A small image FSQ autoencoder, trained from scratch: 9500 steps, 12.5 epochs.
Rows from block 5 of the encoder of a small image FSQ autoencoder, named by matrix and row number. Rows with one number belong to one channel. Each number is 128 + 24 x the weight over its row's rms, rounded and kept within 0 to 255. All counts start at 0.
After each channel's rows are labels from the 100 images, of 14976, where the channel reaches its highest value: "patch colour" is the nearest of a few named colours to the mean colour under the peak. Only what is clearly more common there than usual is listed. The data: pictures of board games with random positions, seen at a slant.
# convs0: first 3x3 conv (encoder.blocks.5.convs.0.weight, 128x128x3x3, standardized in use, each kernel summed), inputs 0-127
# convs1: second 3x3 conv (encoder.blocks.5.convs.1.weight, 128x128x3x3, standardized in use, transposed, each kernel summed), outputs 0-127

convs0.62 [ 92 129 146 154  98  88 154 114 132 113 125 147 125 116 155 121 102 138  90 154 159 129 102 203 110 123 132 134 128 160 145 190 121 154 153  79 116 120 111 117 159  96 119 122 155 125 120 123  79 141 125 117 133  95 144  97 146 120 166 130 110  97 119 156 156 123 107 190 140 127 124  92 132 104 177 107 154 177 108 120 127 124 134 109 134 107 102 134 167 123 155 132 143 113 128 165 168 125 120 145 123 115 127 134 157 140 115 146 154 109 119 105 127 125  91 116 100  83 116 132  68 116 149 122 111 149 144 132]
convs1.62 [136 123 134  86 130 120 143 122 181 145 156 154 105 173 133 124 161 127 134 125 139 132 148 116 159 165  92 126 101  87 131  61 151 157 153 149 133  86 179 122 151 154 136 133 124 153 139 138 153  94 147 184 122 126 156 127 157 134 128 127 132 140 130 109 110 148 140 103 101 144 120 152 130 168 105 122 139 137 185 195 145 170 128 113 143 105 128 107 100 151 123 152 143 160 118 157 143 115 131 112 108 145 142 132 125 147 143 132 177 103 128 163 116 115 164 137  99 145 129  84 107  99 146 114 161 113 115 144]
patch colour: blue

convs0.105 [129 157 152 136 136 128 136 103 134 104 135 140  77 142 134 148 126 134  93 156 153 128 124 122 166 110 148 135 133 133 107 169 118 140 148 119 126 115 125 148 144 113 118 132 136 155 131 132  81 107 122 164 162 130 126 133 152 135 127 114  84  81 147 121 121 104 138 163 131 140 133  87 108 178 146 144 136 153 132 129 133 126 115 145 139 134 130 106 160  75 157 151 117 135  97 123 152 128 141 146  98 130 138 118  98 138 117 118  83  76 146 121 141 125 158 129 133  88 122 134   0 104 161 120 132 124 129 140]
convs1.105 [123 167 164 116 112 118 146  88 123 198 152 146 136 165 107 179 122 147 180 106 135 142 128 147 133 132 117 108 112  94 129 120 134 132 137 161 163 110 122 146 142 146 149 109 135 169 144 144 155 104 182 156 140 138 111 125 203 154 155 135 161 114 159 107 104 156 146 136 153 133 129 117 130 133 119 119 123 171 151 165 121 153 126 124 135 164 130 117 173 151 157 105 134 161 165 151 109 107 138 135 140 132 174 175 124 164 171 118 135 114 117 130 145 105 147 147 123 115 119 172 133 119 128 141 125 143 153 106]
patch colour: red; green

convs0.87 [119 130 166 111 142 130 112 145 150 138 145  83 108 152 106  92 123 129 133 139  96 165 112 119 141 164 132 112 141 153 107 116 127 141 143 126 137 138  68 140 124 117 125 165 144 119 150 113 121 140 125 131 149  89  90 128 118 119 163 103 183 155  90 172 128 107 124 145 120 145 113 149 132 126 115 114  89 109 101 151 133 106 174 150 130 146 149  96 137 139 141 134 126 103 103 150  70 111 160 106 135 169 133 146 125 111 119 143 157 128 171 138  95 137 148 113 123  92 191 126 106 155 109 154 103  65 122  72]
convs1.87 [112  94 118  85  94  96 114 137 128 126 122  96  79  97 123  90 125 113 137 114 113  98 134 102 103 143  84  91 135  84  91 115 106  61  87  94 141 133 157  92 129 165 116  75  89  98 121 147 117 129  96 136 103 133 128 114 130 110 138 138  85  98 122 103 119 158 104 115  91 142 130 136 139 127 154 109 150 110 107 108 127  65  96  96 116 125 132 110 161 158 127 147 123 123 127 109 112 108 111 135 112 162  92 107 129 132 125 119 121 137 111 137 102 163  98  97  98 107 132  95 139 135 121  91 102 119 123 122]
patch colour: grey

convs0.44 [137 166 133 132 139 115 159 160 123 143 129 150 104 125 100 103 128 162  98 100  90 155 162  91 106 171 115 138 124 115 133 112  99  96 106 120 126 146 184 143 100 142 143 147 125 126 166  86 126 135 106 115 105 131 151  85 150 113 119 133 137 155 133 112 156 137 123 144 160 143 177  95 132 148 125 134  98 125 106 147 149 104 111 122 158 209 132 118 116 123 135 104 110 131 114 112 124 140 128 141  72 103 154  83 163  93 118 157 108 132 125 117 102 171 108 141 144 102  93 133 105 148 134 163 108 170 125  93]
convs1.44 [ 87 103 114  51 142  74 112 117 102 121 138 129  85 128 123 136 129 105 111  84 127 130 150 134 130 126  92 106 129 159 127 150 139 172 103 131 118 126  97 116  98 131 113 132 115 137 135 128 110 118 121 129 131 148 101 125 140  78 136 106 125 123 121 142 164 134  74 100 114 113  92 132 143 123 112 122  91 106  87 133 123 112 135 157 112  81 113 107  80 172 108 106 143 113 145  75 125 120 104 115 131 118 129 138 106  99 104 131 181 116 112 142  72 116 163 101  88  88 112 134 109 121 107 109 127  88 115 136]
patch colour: pink

convs0.50 [112 131 149 136 127  99 123 168 147 164 111 162 148 114  83 137 140 108 116 105 129 137  81 125 122 100 170 104 121  94 129 136 129  90 172 110 147 149 116 124 114 126  74 191 115 128 166 150 157 171  90 120 131 129 169 116 131 121 145 137 108 115 120  81 130 200 140 100  97 130 136 133 118 119 136 149 155 155  74 119 110 121 106 159 103 112 133 131 118  96  99 178 156 121 116 161 100 151 127 143 100  94 126 109 132  90 131 102 138 134 142 157 137 155 163 141 141 122 136 146 100 109 153 129 136 111 129 127]
convs1.50 [139 178  89 141 107 145 125 170  70  85 121 144 120 120 154 118 106  90 130 153 108 158 116 121 113 154 159 147 134 128 104 156  97 105 105 142 133 149 139 104 124 144 128 152 112 126  96 128 117 155 119 107 131 131  92 127 113 130 125 146 113 130  50 122  86 114 151 125 145  93 133 129 124 150 110  88  93  99 133 115 115 127 133  97 140 125 132 149 122  90  88  81 119 126  81 144 114 151 155 124 130 143  99 110 112 138 138 150  97 154 124 138 161 117 108  78 152 118 172 137 113 129 149 113  66 118  81 130]
patch colour: cyan

convs0.81 [120 166 126 127 123 136 129 120 140 122 153 146 111 132 111 136 114 124  83 130 134 135 116 163 154 129 101  93 118 114 137 146 128 124  99 110 130 140 135  99 148 128 131 157 133 130 154 159 106 157 119 119 138 102  69  96 136 116 156 123 154 139 114 181 124  83 118 169 145 131  98 133 145  99  98 136  87 189 129 117 108 120 120 131 116 135 140 134 168 110 182 134 143 104 133 143 137  92 124 113 137 120  98 133 119 146 192 106 162  88 129 135 150 166 174 154 125 100 122 159  39 111 105 109 137 107 142 107]
convs1.81 [143 152 155 155 100  97 111 157 157 160 118 134 115 191 131 128 120 154 154 124 107 107 117 105 104 104 147 133 139 158 140 120 120 176 120 152 160 129 138 167 164 104 124 117 108 147 115 149  91  71 132 162 137 152 127 158 108 112 176 110 102 155 117 107 157 136 134 143 104 139 139  99 165 136 144 170 106 153 130 127 133 128 145 102 121 150 119 120 215 148 143 116 112  87 147 163 169 171 140 146 108 157 136 101 133 104 127 157 139 103 131 122 133 118 147 113 173 120 101 142 113 132 136 146 164 128 137 112]
patch colour: red

convs0.110 [135 168 150  94 103 140 135 141 135 118  91  92 114 147 125 179 126 117 154 139 144 109 137 172 193 136 155  94 105  98  99  75 128 131 124 106 123 138 132 103 149 127 172 131 103 105 147 127 147 125 123 107 100  76 149  77 152  89 115 133 102 155 149 134 129 135 135 137 122 134 140 158 137 113 187 140 150 162 117 111 125 114 112 140 160 134 101 156 125 154 157 130 150 126 114 120 127 131 145 104  79 111 130 128 110 102 151 150 113 158 109  99 141 151 155 114 162 114  72 130 108 125 139 154 132  98 150  78]
convs1.110 [ 86 124 153 126 162 147  92 133 105 110 148 138 107 109 128 134 155 113 110 113 135 144 119  70 130 120 133 161 158  94 157 157 138 192 125 155 119 169 114 152 118  96 157 153 146 118 129 122 169 122 138 147 121 156 171 128 107 160 135 129 149 144 104 136 137 103 162 110 126 147  97 129 150 184 129 116  98 138 169 100 109 153  91 143 147 179 127 113 142 122 107 131 168 103 106 131 104  88 136 146 143 110 178 109 119 134 113 136 147 145 168 139 133 145 142 117 147 154 173 129 124 118  78 111 112 142  84 124]
patch colour: grey

convs0.91 [125 106 143 177 134 100 135 139 109 143 143 137 100 154 132 109  98 101 147 123 163 106 101 121 102 138 146 129 128 120 127 156 158 108 160 100 119  95 114 146  90 107 114 160 142 158 137 124  85 127 104  93 138 156 125  78 170 114 119 154  88  95 132 149 134 160 120 113 141 120 112 140 120  85 118 155 136 176 128 107 117 126 182 139 154 121 127 120 101  84 112 154 136 126 169 147 107 134 164 150 107 107 142 152 134 117 121 100 110 134 162 117 134 163  59 132 149 138 122 134 163 182 161 134 113 112 115  81]
convs1.91 [126 153 121 133  80 127 113 193 124 144 130 114 144  98 147 112 100 138 120 132 120 143 120 124 112 132 152 126 145 109 106 144  92 115 117 107 131 174 114  88 111 106 127 146 118  95 109 141 141 128 130 131 117 134 106 146 148  98 138 147 106 153  88 123 100 145 103 101 157 104 102 145 159 121  84 155 106 115 115 109 115 124 140 141  96 100 128 140  66 112  63 141 117 118 123 153  98 188 137 156 125 106 135 141  98 111 114 174  75 128 126 142 122 147 143  95 206 106 157 103 115 117 137  97 154 134 131 133]
patch colour: cyan

convs0.0 [133 134 133  90 160 139 111 179 138 138 123 113 117 108  96 134 117 146  85 145 138 110 105 149 102 155  91 163 143 106 143 124 114 128 115  64 125 129 116 132  97 149  97 128 123 139 121 127 181 126 114 145 111 102 135 108 109 131 157 151 177 158 117 115 147 118 119 104 121 122 129 107 171 118 175 115  71 130 107 106 124 121 138 139  89 121 150 145 210  95 142 118 146  87 161 144  89 137 154 107 158 150 151 118 127 157 123 110 160 132 171 148 147 125 142 114 106 128 103 147 123 115  83 105 142 116 135 163]
convs1.0 [147 147 105  77 139  80 121 132 138 153 129 114 141 194 149 126  79 104 108 110 106  86 139 116 120 126 101  99 148  75 108  94 130 117  99 108  95 155 132 146 133  88 147 129 124 125 116 121 123 128  58 124 121 112 116 155 141  88 105 124 134 150 158 123 170  99 141 121 163 174 139 115 154 105 112 159  77 134 135 131 105 106 153  77 167 101  99 109 128 110 115 119 123 108 142 113 128 137 154 124 112 144 127 142 125 138 108 128  98 173 147 124 116 152 122  79 149 125 114 104 149 135 126 118  86 129 107 138]
patch colour: cyan

convs0.25 [146  91 122 115  77 117 133 139 126 133 122 141 102 115  88 131 110 105 148 162 121  90 111 127 128 179 140 175 133 181 148 165 152 130 149 165 139 141 101 134  88 160 113 136 139 148 130 105 105 122 150 127  98 130 120 145 121 108 121 145 120 160 147 117 143 105 110 163 120 113 141 126 121  81 160 106  72 127  63 129 163 136 130 101 133 155 134 146 137 104 160 119 108 100 148 102  82 139 156 115 107 135 134 141 125 113 157 159 181 139 129 143 142  81 142 147 102 140  84 124  76 117 131 123 165 147 123 135]
convs1.25 [ 92  98 110  67 120 119 127 117 134 101  95 138 196  96 108 147 104 105  99 135 146 121 131 143 125 113 152  92 139  84 121  91 131  84 103 111 119 139 137 102 128 125 109 154 124  99 136 154 124  89 140 121 105  78  92 151  98  95 150 142 100  89  86 110  92  96 121 120 147  97 127 115 135  76 122  82 101 135 151 126 130 115 153 128 116 102 139 112 107 104 133 133  97  98 142 116 123 105 121 124 113 122 130 156 148 125 120 119 104 147 137 138 152  94  99  97 168 115 157  76 154 130 151 140 137 130 138  90]
patch colour: yellow

convs0.52 [117 141 149 137 134 162 115 128 136 119 133 121 160 118 110 118 152 135 122 118 167 100 107 183 134 150 158 145 126 175 109 117 117 144 119 134 112 157 121 122 144 133 101 123 124 135 143 139 149 141 139 118 162 108 138 141 178 135  73 126  94 109 151 104 135  89  91 113  80 136 162 130 136 114 152 135  99 154 104  88 109 138 135 163 140  87 119 146 132  88 158 138 173  66 119 146 106 121 140 146  96 107 126 140 133 109 152 126 116 182 122 138 134 118 120 142 150  90 120  86  55  88 105 158 130 143 159 120]
convs1.52 [137 127  93  87 137 123 130 152 142  94 128 170 128 132 157 128 157 126 124 105 158 165 134 130 151 159 120 162 156  90 188 118 181 174 146 183 131 133  93 120 119 151 149 132 116 142 124 142 145 145 124 141 152 142 147 103 147 105 126 159 115 130 146 103 117 122 159  94 170 109  99 129 132 162 113 147 139 149 165 174 135 151 112 154 134 117 138 149  90 100 110 100 169 158 138 150 124 127 125 113 158 102 141 112  96 137 105 110 150 106 161 116  97 169  92 128 139 114 161 156 127 115 118 115 176  87 116 146]
patch colour: brown; black

convs0.67 [ 96 144 148  85  82 116 102 132 127  87 112 108 123 127 113 129  99  92 156 147 126 141 119 155 104 130 122  81 129  68  90 111 120 158 126 128 114 151 144 126 176 108 116 131 155 116 136 115 137  97 115 132 115 135 121 109 134 103 162 151 155 165 137 159 152 168 149 108 159 147 151 149 120 128 140 131 175 150  63 108 137  88 113 139 127 166 144  90 135 106 130 121 137 123  80 108 159 152 139 120 106 142 139  83 135 149 169 132 131 149 131  77 150 141 177 116 136 156 114 111 143 125 177 146 119 133 120 116]
convs1.67 [ 83 111 124 112 101 125 143 139 136  75 131 150  73 126 128 143 127  69 114 131 117 118 116 135 154 152 167 109 131 113 120 132 143 151 125 155 160 133 112 115 147 139 122 109 135 125 116 101 141 111 172 132 145  92 150 106 123 160 119 103 130  61 119 129  63 121 128 136 102  99 147 113 110 175 136 102  97 172 131 125 120 128 148 140 127 169 147 122  77  94 145 150 106 129  74 105  93 121 126 127 128 111 115 148 100 114 114  96 157  78 154 118 164  98 116 114 106 124 128  84 105  98 104 119 122 131 123 103]
patch colour: blue

convs0.53 [ 94 130 167 151 168 162 112 139 163 113 104 102 111 148 106 135 109  94 131 150 137  57 136 115 113 126 188 128 127 135 112 122 167  85  99 126 126 142 160 107 141 164 144 114 138 134 115  77 106 126 118 130 129 139 173 141 150 129 135 135  88 155 124 114 166  89 167 128 144 122 107  97 120 115 104 108 100  95 157 151 157 124 142 132 132 129 129 141 128 118 122 106  93 142 148 114 104 149 171 130 161 119 132 125 118  87  83 118 146 153 126 128 118  77 135 126 152 122 160 159 127 181 101 138 138 103 153  94]
convs1.53 [153 126  95  92 112 120 130 102 153 137 145 135 150 111 142  89 127 136  96  88  97 113 104 112 111 139  96 135 104 133 116 165  96 105 105 104 105  94 108 157 128  91 111  73  84 157 115  89 130 125 101 125 112 126 129 128  98 114  75 102 116 166 130 142 137 138 106 123 103 115  92 123 145 116 109 126 117  73 119  86 101  82 133 105 150 117 120  76 179 134 140 142 115 110 139 101 130  80  94 131 145 115 102 108 125 101 140 107 161 134 111 102  87 130 112 141 107 124  96 104 164 120 145 102 120 129 103 150]
patch colour: white

convs0.11 [127 155 117 132 134 177 195 144 107 124 134 145  81 156  92 133 107 116 147 115 106 163 125 100  88 150 105 120 132 148  99 119 158 124 152  99 149 145 128  92 160 113 154 106 103 116 130 111 114 110  98 151 146 144 111 118 128 117  95 155 149 155 140 131 126 122 144  84 135 144 170 155 140 107 102 132 170 134 152 165  67 118 120 152 169 145 144 129 108 122 167 120 110 114 126  94 145 141 137 138  71 176 116 143 115  93 118  86 106 112 136 137 122 132  77 127 172 122 159 119 123 146 130 138 138 127  99 107]
convs1.11 [109 160 165 137 188  94 100 134 134 102 106 144 161 120 155 137 180 135 154 140 146 126 127 117 130 129 115 137 134 127 124 119 132 100 105 116 110  93 121 175  84 116 117 121 128 129 119 127 173 141 114 135 130 103 158 142 160 103 107 133 116 113 136 131 120 109 126  90 139 111 124 147  96 143 129 118 103 161 123 119 115 125  86 148 105  99 160  60 115 112  96 133 132 145 183 152 121  75 127 133 131 110 163  86 141 121  93 153 160 155 137 127 108 138 141  80 136  61 130 138  80 125  98 102 112 113 142 106]
patch colour: grey

convs0.95 [ 82 179 114 105 107 116 141 132 160 124 129 118 104  93  96 154 120  94 181 127 144 127 161 136 144 125 107 125 125  99 127 115 145 185 154 125 100 108 118 120 156 111 111 178 118 148 124 129 164  83 108 153  94  88 126 132 136 142 164 151 104 151 137 132 124 110 109 125 138 158 187 125 124 129 109  95 151 161 124 132 131 129  91 117 104 120 158 101  94 162 136 124  98  79 110 152 171 130 110 135 101 122 124 129 125 149 114 162 126 170 115 123 116 137 143 122 115 160  76 131 112 171 144 104 168 107 148 117]
convs1.95 [ 70 115 164 121 121 132 123 163 121 111 180 101 166 152 126 115 121 137 105 123 137 157 120 117 116  78 144 173  93 119 139 100 134 123 164 156 119 206 132 114 170 153 135 154 115 153 136 146 107 148 166 153 101 129 159 112 112 138 138 148 132 126 126 132 157 126 140 163 102 122 105 164 152 128 138 145 161 109 126 111 136 160 131 122 145  94 121 129  95 126 133 177 136 135 129 125 132 110 160 148 141 138 100 147 131 134 159 104 120 105 158 111 125 122 145 132 198 190 148 142 156 130  97 169 125 117 123 102]
patch colour: black

convs0.65 [ 79 150 121 100 166 129 136 142 120 125 107 148 145 161 144 108 157 143 130 142 118 152  86 144 132 144  85 103 143 128 144 130 141 117 117 120 148 180 141 114 129 163 120 129 168 138 148 137 162 119 167 128 144 162 131 118 144  98 128 111 109  98 107 156 166 116  87 129 111  89 152 144 134 169 182 110 133  96 117 131 125  93 120 128 117 129 127  91 132  83 179 118 146 176 106  86 102  99 136 145 126 140  89 151 141 108 139 113 159 133 117 128 156 112 165 126 150 115  90 108  96 114 102 154 109  86 137  81]
convs1.65 [153 133 131 145 110 111 128  84 145 125 122 113 112  84 115  99  98 102 106 135 106  95 104 169  86  85 119 116 114 132 137 145 140  90 112 104 120 130 122 121 149  71 127  80 127 117 113  95 108 102  76 122 146 134 143 126 104 107 115 119 130 160 141 125 141 133 120 137 117  75  99 141 109  80 129 163 133 102 105  99 111  82 138 100 133 124  95  90 169 121 135 131 103 109 122 110 139 127 145 104 119 106  66 101 135 135 108  96 123 163  97  75 135 138 129 168 135 135 117 130 158 145 115 109  74 118 127 104]
patch colour: green

convs0.15 [138 128 125 101 140 152 155 144 120 125 132 196  92 117 132 122 116 128 131  61 131 159 118 105 113 110 115 137 127 107 156 162 117 113 175 137 114 123 151 131 125 123 136 155 131 173 138 111 179 117 118 151 127 134 106 109 118 160 120 132 104 190 138  92 156 156 147 111 118 156 109 124  75 108  86 108 115 138 126 127  75 133 115 145 151 154 152  71 144 102 110 146 149 137 113 113 131 145 129 146 103 107 156 132 137 127 133  68 131  97 110 154 117 113 119 129 146 100  93 159 175 146 145 150 123 138 128  80]
convs1.15 [148 100 131 128 161  75 123 143 159  95 161 135  91 123 120  88 155 115 138 136 131 129 157  73 166 108  74 134 109 141 148  84 157 184 136 119 131 164 119 153  92  91 151 143 128 124 130 110 123 133  88 144 124  92 167 139 115 102 123 157 126  91 155  99  96 131  97 100 152  87 119 117 143 150 113 168 139 150 147 127 124 154  97 141 122 111  89  83 111 116 128 138 132 145 157 147 138 116 128 164 122 109 133 114 143 131 123 175 157 158 105  98 135 120 158 120 105 114  85 106  95 122 133 108 133 123 122 115]
patch colour: pink

convs0.58 [164 122 144 144 117 147  91 128 168 172 169 137  95 166 114 108 118  84 123  89 138 145 158 126 143 144 154 138 145 109 124 148 135 141 184  88 139 110  88  96 110 126 139 139 120 132 157 119  54 124 126  64 142 128  98 115 132 106 121 129 149 103 132 139 106  95 127 148 147 136 127 148 129  96 118 110  92 134  87  95 111 149 130 127 110 137 129 184 153 146 118 126 141 116 142 131 138 141 149 158  90 150  94 128 155 133 129 113 134 117 142 149 160 122 125 168  95 161 107 155  84 171 137 107 125 106 134 108]
convs1.58 [163  96  99  73 150 129  95 137 108 155 119  79 127 161 132  86  96 165  85 122 125 120 116 113 109 137  73  98 111 180  91 116 111 103  96 118  88  89 128 144  76 119  82 158 109 155 145 130 102 131  94 114 127 158  77 121  92 110 127 144 126  85 137 123 125 106 119 128 112 117 120 134 117 124 155  97 125  98 104 131 114 132 132 122 110 118 130 125 160  93 111 124 115 123 162 128  80 138  83 117 150 141 140 125 162 125 137 121 121  97 125 140 129 142  88 108 135  86 106 140 160 129 118 116 148 104 118 113]
patch colour: grey

convs0.36 [126 157 153 122 129 142 149 137 108  63 133 104 187 134 145 163 107 119 109 114 152 151 110 114 118 129 128 118 123 149 141 130 141  99  94 143 127 142 129  87 161 156 169  97  93 141 142 140 140 138 138 133 117 116 156  99 145 110 106 139 109  46 130 128 132 117 147 103 120 155 129 130 174 147 165 115 132 144 114 162 109 160 118 151 136  76 131 125 117 126 140 106 147 128 119  97 139 119 130  99 102 149 138 103 104 100 138 111 118 172 118 123 108 183 127 133 169 116 175 108 125 131 143 141 123 123 114  46]
convs1.36 [123 108  94 140  69 119 111  46  98 157 130 122 119  87 131 125 151 100 122 139 137 114 136 160 111 120 113 149 106 101 102 144  89 124 141 110 121  99  92 113 107 128 139 131 124  97 119  85 122 139 131 137 155 134 109 127 115 143 138 133 133 157 158 144 160 117 136 165 126  92 141  96 110  71 114  86 127  97  99  83 122 128 144 109 126 138  96 145 163 139 122 161 135 131  95 167  92 132  94 117 147 116  99 152 138 146 157 119 109 119 119 123 122  85  96 119  97 121 120 131 166 133 109 145  78 165 152 167]
patch colour: white

convs0.16 [117  96 146 114 162 100 101 160 155 153 140 120 112 151  94 132 140  96 150 112 127  96 101 169  97 138 110 133 114 105 129 135 127 128 142 154 137 153 149 122 147 140 157  93 135 102 150 121 116 118 126  82 125 136 129 133 142  74  86 138 142 166 147 141 131 121 140 141 111 127 138 147 171 116 135  81 128 103  89  94 129  98 156 109 126 140 131 138 126 137 123 128 126 146 163 114 117 127 122 136 169 134 147 134  94 116 145 126 162 136  89 146 100 121  42 155 112 163 122 102 217 158 115 147 138 126 144  94]
convs1.16 [114 163 167 131  77 107 145 100 136  89  69 139 134 130 117 150 111 155 188 132 107 146 154  95 153 151 116  90 130 116 121 142 122 157  83 132 142 133 134 130  92 137 133 131 125 176 112 162 131  95 116 134 133 168 129 109 176 126 168 107  99 119 127 126 163 128 133 141 125 100  94 113  96 155 150 130 107 134 156 177 136 117 144 148 103 145 117  97 113 137 126 159 103 159 149  89 104 144 101 116 102 153 155 147 118 140 121 147 128 122 154 121 183 121 157 116 133 128 107 162  81 139 167 136 123 117  96 113]
patch colour: grey

convs0.23 [138 139 126 122 118 183 148 149 141 126 106 133 147 134 137 138 132 151 120 135 171  70 100 147 139 157 146 104 109 161 139 111 129 115 156  98 125 114 160 125 144 118 107  77 125 104 110 108 137 112 155 122 152 119 148 110 135  73  79 115  90 142 102  89 110 102 135 139 130 121 132 145 129 127 167 112 128 184 169 177 128 150 114 155  96  64  95 153 176 125 191 146 122 133 137 140 160 128 112 111  94 138 139 140 100 144 116 116 119 110 119 132 116 146 110 107 147  99 133 140  81 108 151 115 136 138 160 126]
convs1.23 [149 145 118  89 169 172 119 140 104 166 153 156 117 128 135 139 123 116 152 158 121 149 148 144 155 121 147 145  99 156 111 126 151 152 124 167 128 172  98 164 139 148 154 164 106 133 138 165 123 144 114 134 150 163 139 146 155 183 111 135 143 103 183 121 124 129 125 115 129 123 172 158 160 115  98 186 106 135 102 162 133 152 132 115 127 152  96 148 124 142 111 124 189 118 131 135 126 141 144 167 152 128 118 153 176 137 149 135 143 116 139  98 142 163 117 187 132 136 120 147 158 129  95 145 141 140 144 171]
patch colour: black